From a checkpoint of a small spectrogram FSQ autoencoder.
Model: 7.4M parameters, log mel input, encoder depths [8, 8].
Training: 8600 steps, batches of 64.
Data: trained on short pieces for a synthesised band: melody, chords, bass and drums, 21.1 epochs.
Rows from block 14 of the encoder of a small spectrogram FSQ autoencoder, named by matrix and row number. Rows with one number belong to one neuron. Each number is 128 + 24 x the weight over its row's rms, rounded and kept within 0 to 255. All counts start at 0.
After each neuron's rows are labels from the 100 clips, of 14976, where the neuron reaches its highest value: "top examples" is what is common among them. Only what is clearly more common there than usual is listed. The data: short pieces for a synthesised band: melody, chords, bass and drums.
# fc1: MLP up (encoder.blocks.14.mlp.fc1.weight, 480x160), inputs 80-159
# fc2: MLP down (encoder.blocks.14.mlp.fc2.weight, 160x480, transposed), outputs 80-159

fc1.140 [121 100 113 145 127  98 145 111 133 121 138 146 133  97 139 130 112  92 129 131 102 104 189 127 124  92 150 141 161 121  77 144 132 177 157 155 133 139 138 122 136 148 125  98 154 119 162 113 112 138 125  85 144 156 154 105 134 140  82  69 125 129 125 158  78 128 135 117 132 100 119 128 131 136 124 132 147 145 165 124]
fc2.140 [127 128  58 125 128 145 143 114 153 139 124  96 125 159 158 125 159 137 124 132 152 153  89 132 135  80  95 137 119 114 133 127  97  60 127 119  73 136 123 191 133 121 142 126  98 115 130 111 127 144 127 150 146 128 110 128 105  98 140 101 130 148 110 107 107 150 132 202 121 128 188 136 116 132 120 121 130 109 121  96]
top examples: tempo: 160 to 170 bpm; shaker; drum pattern: half-time; drum pattern: bossa nova

fc1.376 [167 177 122 118 119 154 121 139 101  80 128  80 127 166 115 109 114 116 128 114 122 113 109 112 150 144 109 128  97  80 154  99 113 160 108 135 124 125 111 139 120  85  99 152 138 152  85 127  90 124 141 114 109 146 146 145  95 169 125 135  79 159 104 165 106 114 122 129 134 159 171 106 136 138 118 140 140 150 130  72]
fc2.376 [137  59 147 157 100 120 116  94 128 138 133  91 136 116 119  90 129 148 115 131  94 128 139 142  98 177 169 149 138  89 130 152 137 144 135 119 136 107 156 104 123 163  97 129 156 158 137 146 116 133 102 154  86 156 130 142  86 155 121  72 149 128 157 118  83 115 124 123 111  84 153  85 161 152 138 122 129 113 132 152]
top examples: marimba-like

fc1.216 [147 138 114 151 140 148 147 104 123 118  97 102 131 155 157 133 159 159 102 115 159 166  87 155 109  99 114 149 125 144 102 144 135  85 159 186 122 156 166 145 123 106 154 169  91  96  88 110 105  92 131 160 124  99  97 140  92 131 163  69  86 122 113  96 119 147 122 110 155 129 167 133 152 133 137 106 146 144 114 153]
fc2.216 [144 113  92 109 110 128 126  99 150 144 132  91 133 171 159 115 167 133 136 128 138 145 117 121 116  92 138 149 114  86 137 165 107 109 141 111  91 138 119 162 128 136 153 137 108 113 152 126 148 159 129 180 151 136 117 157  88 100 141  98 144 123 122  81  93 107 129 215 131 109 155 120 114 159 129 127 137 185 129 123]
top examples: muffled (low-pass); organ-like

fc1.305 [178  98 129  87 102 138 123  70 121 122 120 107 129 127 116 107 121 124 111 130 105 123 165 139 124 127 170 135 129 117 127 142 136 140 148 138 128 101 104 112 131 149 112 133 149 100 111 135 144 110 135 167 117 117 151 121 107 125  87  95 129 127 136 123  87 136 129 120 115 118 149  66 134 155 133  99 159 149 127 139]
fc2.305 [167 101 129 128  91 140 129  73 118 125 131 107 135  98 114 104 119 143 122 128 117 121 156 131 105 154 164 136 121 108 133 164 154 125 149 124 136 118 108 104 127 144 124 133 138 125 123 127 132 111 127 161 120 131 153 161  99 150 111 122 146 130 138 114  93 124 128 223 102  93 136 105 140 164 130 124 142 168 124 149]
top examples: closed hi-hat

fc1.164 [115 144 134 129 122 147 154  69 170 150 123  97 123 109 154 112 101 136 156 126 152 128 113 145 117 144 102 125  99 118 167 141  91 120 120  83 136 150 126 158 134 143 171  97  88 119  91 140 152 129 114 138 142 128 137 152 129  61 120 130 175 162 120 148 141 137 125 123 111  88 132 166 135 139 133  95 153 114 109 129]
fc2.164 [117 105 112 146 133 125 138 107 156 175 167  76 128 135 154  96 146 136 156 122 133 143 113  93 119 109 120 125  95 117 158 163  99 104 135  93 103 143  91 157 131 165 149 125 100 143 145 146 156 155 118 147 139 134 147 104  95  80 158 114 181 146 120 134 104 119 134 125 133  78 166 132 121 155 122 111 114 137 120 132]
top examples: horn-like

fc1.5 [116 118 100 165 187 107 189 126 139 164 100 201 117 124 131 105 125  81 148 112 109 124 172 157 126 118 139 140 123 144 116 137 163 190  99  74 117 142 144 125 110 138 114  79 146 155  89 131  96 117 147 111 133 170 123 147 116 146 129 126 135 195 122 151 144 160 111 111 126 145 134 133 156 104 152 127 129 135 141 126]
fc2.5 [149 122 117  83 101 123 126 102 131 118 107 118 125 146 151 138 143 131 119 122 145 126 146 150 111 111 129 138 134 110 121 149 130 121 147 137 110 136 140 138 118 113 151 143 118 104 129 113 139 133 139 144 149 115 107 164 107 118 130 109 123 116 114 113 119 125 118 255 134 123 132 124 114 137 140 132 108 154 143 111]
top examples: quiet level; horn-like; muffled (low-pass)

fc1.431 [ 98 119 124 113 131 126 112 138 164 162 132 115 130 131 120  89 125 109 132 118 118 201 109 130 140 119 131 131 124 115 117 131 114 116  78  94 118  57 110 127 119 150  97  86 138 164 147 128  82 144 129 145 125 151 138 125 126 109 136 124 138 167 139 131 107 108 113 131 128  95 119 104 140 128 127  84 138 122  94 158]
fc2.431 [108 114 111 134 126 118  93 141 183 146 132 109 158 122 131  88 135 125 142 132 128 149 106 123 119 126 144 132  77 115 119 132 110 116 105 102 118 102 102 133 140 132 100 110 145 149 146 123 119 154 115 157 118 171 155  90 112 103 124 144 139 150 141 101  81 112 136 173 121 120 143 104 137 168 108  87 186 142  86 151]
top examples: harpsichord-like

fc1.280 [138 176 149 123 113 148 112 109 121 118  83 104 129 132 135 118 133 178 111 122 131 118 133 152 128 157 127 150 158  95 112 137 128  99 121 151 109 131 152 127 120 103 123 125 130 132  84 150 114 125 136 123 118  79  79 103 165 136 132  90  79 141 124 121 126 132 124  84  94 149 138 166 142 138 136 144 141 151 108 153]
fc2.280 [137 137 132 101 120 133 118 131 140 136 136  87 133 107 142 112 153 138 114 125 138 135 132 123 119 130 110 119 128 123 124 114 135 113 130 124 140 133 121 138 126 132 132 129 129 136 120 117 127 131 132 129 111 130 121 133 133 137 142 122 121 129 121 113 132 127 126 255 116 131 131 145 127 124 130 131 131 138 129 150]
top examples: muffled (low-pass)

fc1.85 [125  94 129 136 143 132 124 120 128 110 113 177 125 123 117 140 129  88 114 134 107 111 113 139 124 124 148 153 138  66 129 162 107 130 159 133 115 119 198 120 130 108 160 110 141 161 139 101 152 123 129 134 169 115 106 105 137 126 102  78 100  94 138 122  92 115 127 111 168  77 120 106 123 149 143 143 174 142 123 135]
fc2.85 [100 129 175 151 147  71 106 167 114 128 120 173 147 137 108 127  95 107 125 129 110 124 187 132 133 146 157 136 120 131 123 151 126 192 119 127 155 112 141 103 130 137 113 123 148 144 133 121 130 141 125  97 131 121 133 122 138 116 114 161 135 107 131 193 129  90 129 140 167 128  50 104 115 141 129 111 102 148 132 166]
top examples: closed hi-hat; shaker

fc1.418 [118 144 135  92 105 112  91 150 159 173 144 155 147 112 155 141 202  96 108 132 150 142 131 141  99  94 103 123 139 179 134 128 136 136 143 117 158 181 127 119 119 132 160 113  88 128 119 101 176 127 122 152 153  78 113 108 155 132 154 127 129 106 147 117 134 144 128 127 128 113  83 120 112 139 143 108 174 147 153 164]
fc2.418 [146  95 130 124 110 145 148  85 114 122 137  91 120  85  96 117  95 122 131 137  94 120 128 126 109 172 159 138 156  97 142 146 139 125 137 129 126 114 126 104 128 143 115 116 139 137 113 156 117 112 123 159 105 150 161 182 109 155 114 121 130 160 155 103 111 137 130  47  76  86 127 104 148 131 131 144 135  59 123 127]
top examples: organ-like

fc1.319 [ 91 103 136 161 123 107 129 143 159 133 136  95 150 152 151 123 108 134 125 137 136 116 144 109 128 139 137 137  82 121 126 133 148 121 100  66 124 143 124 111 133  79 100 140 143  76 134 144  98 102 132 114 123 140 145 104 147 130 140 198 140 131 141 114 133 130 136 120 114 181 145 168 160 100 128 135  84 119 136 137]
fc2.319 [124  79 130  84 117 150  81  93 140 113 101 137 129 106 114 128 111 144 146 132 133 134 111 139 129  86 112  84 118 141 113 166 148 109 147 142  84 128  70 123 129 123 133 133 138 162 145 193 141 138 125 138 148 134 169 146 110 119 140  90 138  98 136  97 118 121 127 183 121 107 128 122 121 179 123 136 162 136 127  95]
top examples: text has "noise"

fc1.273 [136 129 105 115 117 153 131 105 118 111 126 102 119 145 120 116 115 114 129 140 132 110 159 120 124 109  92 116 130 146 158 156  92 115 144 138 117 151 185 151 138 127 164 122 132 151  88 121 123 116 129 124 135 189 110 139 146  73  73  79  88 165 113 135 136 149 128 132  71 134 153 180 168 119 122 124 133 117 171 113]
fc2.273 [108 102 109 139 124 136 119 154 162 160 151 124 121 129 103  96 132 113 142 168 111 155 150 105 159 132 121 139 103  67 135 116 115 134 100 105  89 104  91 126 158 143 106  78 120 134 146 156 113 149 120 151 150 140 150 127 127 108 122 152 147 168 143 145  90 121 160 122 135 121 131  82 103 124 107 111 129 127  92 141]
top examples: horn-like

fc1.310 [149  84 145 154 112  87 132  88 113 101 121  97 133 119 122  81 141 166 133 103 120  96 159 142 108 137 146 140 163 148 138 148 142 141 166 150 142 162 137 117 105 153 115 153 157 148 130 140 136 142 132 163 105 147 150 182 109 140 116 104 136 116 116  99 123 107 105 114 146  94  88 115 147 156 151 141  76 141 158 158]
fc2.310 [106 121  85  88 132 121 127 152 158 134 119 166 135 143 101 150 125 120 120 149 154 154 130 128 169  98 117 142 117 105 121 126 102  86 108 123  71 114 124 156 147 102 123 100 124 102 130 110 116 138 120 130 148 149 126 133 142 107 103 156 126 167 124 127 112 144 147 213 152 158  96 121 105 122 111 117 115 113 105  98]
top examples: quiet level; square lead

fc1.82 [122 106 120 126 170 106  88 154 152 128 131  92 138 136 128 117 173 120 137 146 150 139 118 134 121 138 150 131 108  96 126 105 158 133 103 100 114  74 121 120 119 137 101 139 128 127 186 124 133 175 141 125 108 120 115  70 106 122 156 147 173 105 142 127 106 123 119 123 158 144 116 104 125 136 140  99  83 169  86 135]
fc2.82 [ 96 122 139 158 144  92  97 138 173 157 125 133 159 163 146  83 161 159 123 120 132 169 114 123 118 126 104 143  77 130 128 127 103 142  98 103 134 106 133 147 136 136 107 114 125 175 173  97 117 171 110 139 109 122  94  90  98  89 147 131 134 114 121 152  99  99 133 104 127 125 132 114 142 150 111  84  65 135 105 156]
top examples: bass guitar-like

fc1.264 [109 125 126 163 169 123 120 145 162  96 128 131 137 118 141 147 137 129 105 138 201 144 142 138 110 120 107 140 103 136  62 123 162 123  97 157 135  96 159 122 139  43 118 118 170 131 139 110  87 119 122 116 108 142 121 153 143 145 114 147 117 135 147 129 151 165 140 130 133 183  94 102 177 122 122 112 154 134 128 144]
fc2.264 [117 135 136 121 149 109  97 163 169 119 104 148 177 119 152 129 141 132  81 137 157 153 158 146 115 123 110 162 115 145  86 120 131 150 106 144 141 115 178 142 140  87 116 118 159 134 125  74 102 132 121 114 119 132 110 118 129 132  94 151 101 133 143 134 127 121 136 184 115 166 119 123 147 132 117 108 121 160 112 146]
top examples: snare; clipping; text has "clipped"

fc1.330 [103 111 144 134 172 106 100 155 112 145 130 152 139 162 106 153 115 107 148 136 101 104 139 115 144 120 175 143 121 109 147 161 108 140 118 112 154 112 121 121 131 136 137 116 145 108 149 147 159 138 137 135 155 137 150 134 125  97 113 177 173 125 146 145  85 103 132 120 170  91  99  81 113 152 151  90 151 145  95 143]
fc2.330 [166 151  98 100 108 142 121  97 140 106 108  89 127 131 160 141 162 164 104 127 172 136 113 150  95 105 101 140 137 143 107 134 139  89 141 153 130 144 160 154 126  94 149 151 128  95 114  95 121 114 128 142 114 108  96 144 108 139 127 111 106 114 116  71 122 144 126 207 115 141 157 143 138 134 127 132 130 146 133 122]
top examples: string section-like

fc1.465 [166 152 145 141 126 136 117 116 123 131 138 118 126 118 157 144 140 171 124 149 159 113 122 117 141 119 115 132 155  87  94 122 149 141 161 165 139 212 121 117 143 117 153 194 113  98 124 133 153 115 140 111 125  88 117 117 143 154 188 110  83  89 131  92 118 122 149 127 126 164 135 122  89 133 130 171 127 133 147 162]
fc2.465 [ 90  93 132 142 129 105 108 146 156 156 133 130 155 136  99 108  96  90 139 146  94 146 146 118 135 139 156 122  76 132 136 150 102 119  99  94  98  98 116 119 148 152 101  93 138 148 130 129 112 144 111 137 135 176 169 109 117  95  98 164 163 170 146 147 108 117 146 119 128 106 125 106 132 144 109  93 138  86  86 132]
top examples: horn-like; vibraphone-like

fc1.472 [130  74  96 154 181 144 110 136 116 174 126 178 133 136 120 128  97 149 141 136 202 120 153 138 119 108 148 127 133 163 120 134 140  96 139 115 129 142 144 102 127 161 165 111 107  98 103 134 115 131 116 106 138 157 143 122 156 100 111 145 182 136 145 129 126 125 130 124 153  82  91 173 112 121 124 110  97 112 135 156]
fc2.472 [104 132 116 130 153 157 151 160 122 154 137 158 127 145 121 143 118  87 139 111 139 120 126 102 182  88  95 130 132 111 152 110  88 114 126 115 103 163 108 158 120 129 166 119  88  99 133 125 150 148 170  96 176 124 152 117 173  90 140 143 133 146  86 159 143 137 115 101 165 140 116 168  67 114 129 140 111 109 132 107]
top examples: organ-like

fc1.26 [113 128 106 179 108 133 136 120 150 132 121 135 136 152 117 147 127  99 121 112  79 155  93 140 141  93 141 124 114 167 146 136  78  81 109 141 113  86 157 142 120 140  95 107 147 132 111 120 102 126 123 133 138 189 144 124 119 136 106 139 116 167 117 113 140 136 107 137 126 118 103 143 197 124 129  63 202 124 117 117]
fc2.26 [ 98 132 121 132 137 134 121 135 165 159 128  89 149 140 151  93 139 144 128 154 106 166 110 128 111 119 138 135  77 133 116 169  98  93  92  97 103  91 120 145 157 139  94 108 132 166 144 129 114 141  93 150 124 154 141  86  98  93 121 146 147 167 138 126 109 125 160  75 125 115 139 121 147 154 100  90 137 148  88 127]
top examples: horn-like

fc1.279 [106 116 153 144 135  99 119 123 109 141 111 148 145 138 137 107 153 150 107  93 137 108 129 137 101 157 113 129 107 161 118 137 126 149 141 102 185 130 157 143 124 139 115 129 148 166 122 107 161 144 120 123  65 177 118 146 150 116 165 128 130  99  96 122 179 112 127 127 146 141  82 158 143 137 136 123  97 135 186 171]
fc2.279 [ 98 125 138 169 128 116 104 129 177 152 117 147 154 149 137  97 128 132 137 145 102 162 143 129 123 130 153 153  97 110 119 174  98 143 109  98  92 101 130 134 146 129 117 102 138 138 145 126 129 154 108 144 151 157 141 144  92  97 113 139 145 157 137 142  83  89 148 135 167 109 110  98 134 159 115  88 142 152 108 125]
top examples: harpsichord-like

fc1.130 [109 142 137  99 158 101 119 164 150 141 108 156 146 180 167 153 167 140 134 114 143 159 121 119 155  89 116 138 143 168 135 130 102 152  92 152 130 146 134 150 126  91 161 152 111 149 109 132 148 152 136 104 161  81  93 127 151  79 146 105 114 112 110 150 158 107 128 100 165 146  89 148 102 120 131 121  84 137 134 105]
fc2.130 [104 131 110 146 131 115 114 139 154 141 121 126 143 182 154 123 141 131 122 135 128 153 116 127 135 103 117 130 108 117 125 149  86 115 119 113 108 123 139 165 137 125 133 120 118 142 149 114 134 157 121 130 151 136 119 120 117  90 124 134 135 138 122 141 110 104 137 255 163 129 114 124 122 141 119 113 129 133 122 120]
top examples: square lead

fc1.405 [120 156 138 112 104  81  96  96 120 129 133 128 118  87  86 126 115 139 125 141 125 120 189 127 126 102 120 126 139  79 113 154 133 128 117 114 110 118 119 114 135 165 136 124 140 170 106 128 116 155 130 156 162 120  87 142 140 112 103  85 126 159 144 130 143 135 130 125 122 136  99 162 122 137 130 107  90 144 167 158]
fc2.405 [115  70 165 168 138 121  90 127 121 162 126 121 143 114 108 112 108 104 133 126  90 104 165 130 121 141 166 183 139  89 142 127 131 148 135  99 144 112 149 100 123 162 122 114 134 127 144 116 147 148 119 124 126 123 137 126 109 121 115 147 188 131 148 164  97  98 123  75 145  80 112  93 117 152 138 110 127 141 124 157]
top examples: closed hi-hat

fc1.132 [134 130 122 117 129 189 130  97 117 114 118 156 148 149 107 129  95 137 140 124 106 115 137 128 128 159 138 128 150 120 100 149 130 113 139 130 137 108 125 139 128 156 153 147 122 117 161 167 148 128 119 124 137 128 144 101 161  74 152 130 164 110 114  75 147 116 126 126 109 141  95 162 126 130 128 159 169 135 115 162]
fc2.132 [135 108 118 146 128 168 178 100 131 151 109 107  99 142 124 100 123  95 134 126  92 136 118 148 129 126 167 152 122  50 116 157 103 130 121  92 104  73 126 130 116 129 113 101 133 159 143 152 117 132 130 142 143 129 161 140 104 101 139 100 155 174 121 117 111 130 120 141 150  96 121 143 143 128 143 124 164 151 111 144]
top examples: shaker; rimshot

fc1.383 [184 157 136 165 121 127  97 130 126 131 163 125 140 124 173 121 144 142 109 138 148 157 128 115 150 147 111 145 178  98  68 116 140 138 148 167 129 149 123  86 133 134 118 156 156  99 126 113 101 128 141  96 130  79 102 142 145 169 149 114  73 100 139 108 120 100 150 129 153 171 117  89  85 139 127 150 162 150 129 179]
fc2.383 [101 106 128 118 132 126 127 121 150 151 150 100 117 117 112 106  97  83 148 154  86 129 151 104 129 132 176 115 110  98 149 145 111 118 117  99 107 108 115 119 144 152 121  86 121 146 128 167 140 139 114 142 145 181 172  87 114 101 111 153 169 165 151 148  98 125 149 158 136  95 138 127 117 131 124 111 119 122  95 122]
top examples: horn-like

fc1.377 [133 135 119 168 125 127 209  74 145 109 101 189 104 134 134 152 132  98 153  98 138 108 140 148 136 121 121 150 133 160 121 144 145 199 147 128 123 124 139 157 108  85 153 140 109 107 105 142 129 125 151 140 122 129 122 170 124 150 113 127 130 141  97 117 155 142 107 104 125 145 131 155 212 106 162 151 152 138 139  87]
fc2.377 [148 120 138  98 103 106 118 117 129 117 106 156 123 156 162 145 152 124 120 115 152 124 173 148 130 127 115 147 152 111 121 151 132 156 155 143 115 147 133 135 115 122 157 152 120 101 136 124 147 145 141 122 154  89  95 183 132 119 143 102 112  94 102 133 136  96 118 130 140 126 107 132 102 130 145 140  96 154 154 121]
top examples: saw pad; tempo: 70 to 80 bpm

fc1.218 [128 115 166 175 123  98  98 129 147 147 143 139 132 114 137 109 118 145 117 134 112 170 162 123 146  90  71 130 115 109 132 137 128 120 127 179 106 124 145 102 131 110 111 136 155 139 141 112  74 123 145 100 147  85 108 122 101 146  99 119  84 119 142 174  86 129 134 129 128 115 158  63 143 129 129  90 104 130 127 116]
fc2.218 [101 128 142 133 148 126 107 140 155 152 145 113 120 111 118 108 109 104 143 160  98 143 144 107 132 129 161 120  98  99 129 145 119 139  86 100 132  79 138 110 149 136  91  71 143 158 134 161 121 136 106 135 122 163 155  98 118 125 101 177 155 167 156 166  88 119 155 156 140 117 122 102 132 130 123  99 120 165  93 146]
top examples: ride cymbal

fc1.243 [155 128 130  52 130 138  85 167  84  89 152 116  99 111 118 156 116  93 128 112 152 121 111 101 117 120 100  98 155 112 130 119 136 103 144 140 145 132 104 129 110 149 130 125 127 170 134 117 119 104 149 106 119 188 141 105 146 125 151  91  83 136 123 120 165 136 107 164 117 131 156 117 137 111 133 143 120 109 138 137]
fc2.243 [131 129 106  79 126 120 123 134 140 126 112 115 128 163 130 140 132 129 121 132 136 139 113 139 135 103 122 122 125 120 125 151 110  94 128 128  96 128 132 153 128 114 138 129 119 121 125 112 131 140 133 139 153 122 112 144 115 103 129 122 130 133 113 129 114 133 128 255 147 131 130 123 118 135 129 120 111 120 123 111]
top examples: pink noise; white noise; rumble

fc1.147 [113 156 124 150  93 152 172 154 165 138 125 135 124 131 151 120 140  79 120 108 113 156 136 132 135 164 130 125 102  86 127 108 130 184 129 122 106 123 104 120 122  97 143 107 114 124 141 133 116 126 114 132 126  39  93 113 126  88 172 144 113 136 124 123 148  87 123 133 151 143 126  93  93 108 130 136 189 104  98 118]
fc2.147 [113 137  96 119 133 159 138 159 173 152 132 145  99 126 126 140 122  96 138 156 132 147 114 114 171 117 106 120 119 103 129 108 108 108 106 110  80 119 103 144 146 100 133  77 108  97 131 146 124 135 145 120 160 124 142 120 163 100 123 153 131 178 109 137 113 141 148 130 167 148 128 133  98  92 115 123 172  92  92 106]
top examples: tempo: 70 to 80 bpm

fc1.422 [135 134 128 147 124 124 155 124 114 111 128 160 123 120 145 136 129 147 123 141 137  60 152 127 107 123 117 128 122 142 141 129 139 134 177 147 127 194 124 122 127 124 154 177 114  85 122 132 192 123 128 120 133 100 124 116 133 131 126 121 127  94 122 118 133 134 139 129 127 175 132 159 104 135 132 158 129 135 169 122]
fc2.422 [126 111 117 131 130 128 112 129 163 131 133 107 167  99 109 108 111 116 129 127 123 129 129 128 110 147 164 141  90 115 118 117 128 114 117 119 134  97 119 115 131 132  94 111 152 133 131 117 111 131 123 155 101 172 162  96 113 134 107 162 135 160 161  90  95 134 124 157  89 120 138  92 145 158 116 105 195 141  78 150]
top examples: harpsichord-like

fc1.96 [128 119 125 142 183 154 191 117 136 100 128 179 137 145  92 137 102 158 132 125 105 136  91 126 145  99 139 122 147 132 122 120 126 139 133 118 111 128 114 124 130 100 135 124 108  75  58 148 172 122 127 135 159  92 178  91 152 131  86 146 107 135 134  96 164 129 130 124  95  84 139 141 161 111 121 146 148 121 113 161]
fc2.96 [120 125 132 155 139 124 139 128 126 133 132 151 130 152 129 130 121 137 129 126 123 133 119 125 132 122 134 146 125 148 129 128 130 126 126 129 115 126 122 127 127 131 122 131 127 126 115 131 125 121 128 120 128 120 127 112 125 125 128 125 132 133 129 136 137 135 127   0 133 120 131 125 133 124 130 125 129 135 127 135]
top examples: tempo: 160 to 170 bpm

fc1.197 [143 134 122 167 123 177 158 121 138 131 136 109 110 151 143 117 151 165 120 130 135 138 136 115 124 125 103 114 132 180 123  83 137 126  88 105 126 150  50 135 135 136 114 119 131  68 110 123 113 128 130 135  82 152 142 155 117 115 138 142 118 152 122 110 167 144 132 141  98 147 137 103 136 114 116  99 140  97 114  99]
fc2.197 [123 140 164 125 114  82 108 147  98 124 123 170 141 126 123 134 107 110 122 125 108 112 173 132 124 138 154 139 131 124 134 172 115 183 139 132 153 122 142 110 126 141 124 132 140 143 151 115 138 137 129  88 141 120 124 108 146 117 120 138 135  88 122 173 115  89 126 170 169 134  75 109 112 144 135 121  87 159 143 139]
top examples: closed hi-hat

fc1.181 [109 142 171 178 169 102 142 118 163 105 115  96 121 146 106 133 112 145 114 141  90 137 182 122 133 120 149 128 101  60 136 135 124 145 114 142 165  98 190 117 137 163  85  85 127 104 165 125 195 137 124 158 135 128 119 137 126 118 112 167 135 111 136 114 108 110 138 130  83 146 101 150 132 133 124 100 144 124 103 140]
fc2.181 [143 158  95 117  96 126 117 124 150 107  99 116 145 141 141 135 145 167  92 139 153 158  82 158 105 140  88 140 118 159 111 122 122 100 117 154 119 127 131 154 141  95 122 135 138 115 114  71 110 126 117 141 128 115 106 142 107 128 117 122 100 120 115 126 119 137 139 169 138 156 157 121 144 130 112 114 115 111 110 125]
top examples: thin (high-pass)

fc1.177 [100 135 147  98  90 129  92 152 180 169 137  70 121 114 146  71 148  84 143  97 129 147 130 117 113 112 111 113 115 136 107 130 127 115 106  92 147 123 128 135  99 154 115  80 153 135 166 132 113 165 143 133 120 183 146 157 132 115 165 121 112 119 116 104 131 101 100 143 118 142  96 114 129 136 148 114 156 115 120 146]
fc2.177 [102 122 108 116 138 114 109 145 166 136 114 126 146 155 132 116 135 120 118 141 135 160 133 137 131 117 144 149 104 123 110 147 100 108 109 118  97 103 146 145 141 114 118 107 139 140 128 112 116 143 119 146 136 145 127 125 101 104 111 147 131 155 131 120  99 125 140 255 136 131 127 105 133 144 118  97 151 154 103 130]
top examples: clipping; text has "clipped"

fc1.451 [138 127 117 111  72 128 114 138 117  84 135 182 139  67 101 153 158 124 109 126 107 130 115 142 119 126 132 124 160 114 157 122 126 154 105 146 156  85 127 110 124 109  76 111 159 126 164 116 136 132 128  42 127 150 155 153 178 151 118  81  98  81 115 134  99 136 129 134 150 160 113  96 116 125 120 108 110 128 163 148]
fc2.451 [138  97  87 106  79 167 159  94 137 140 130  92 118 157 156 109 157 146 138 130 130 142 108 129 106 100 128 139  99 115 150 158 103  79 142 110  90 139 113 150 129 137 154 137  95 127 138 108 153 144 124 157 140 131 127 151  90 102 131 107 149 145 124  95 131 144 129  65 119  93 149 154 124 155 120 139 116 146 115 101]
top examples: ride cymbal

fc1.355 [117 103 123  37 104 156  70 160 152 134 129  90 123 103 156 106 151  72 101 131 147 152 136 131 111 112  94 134  75 127  77 146 133 106 145 140 118 147 146 145 133 152 147 142 170 143 188  99 148 154 125 160  99 189 110 156 111 115 108 136 114 108 126 108 114 108 130 127 175 144  75 124 104 147 130 126 140 139 151 108]
fc2.355 [126 137 124 160 145 124 164 122 117 125 136 140 128 147 118 129 119 144 130 128 124 125 119 121 134 136 134 135 130 130 138 124 133 136 129 128 126 128 118 129 129 130 126 129 123 124 110 134 125 114 127 123 134 114 133 115 139 127 133 127 132 137 128 138 138 141 130   0 123 121 136 136 132 116 127 131 134 133 130 140]
top examples: marimba-like; tempo: 160 to 170 bpm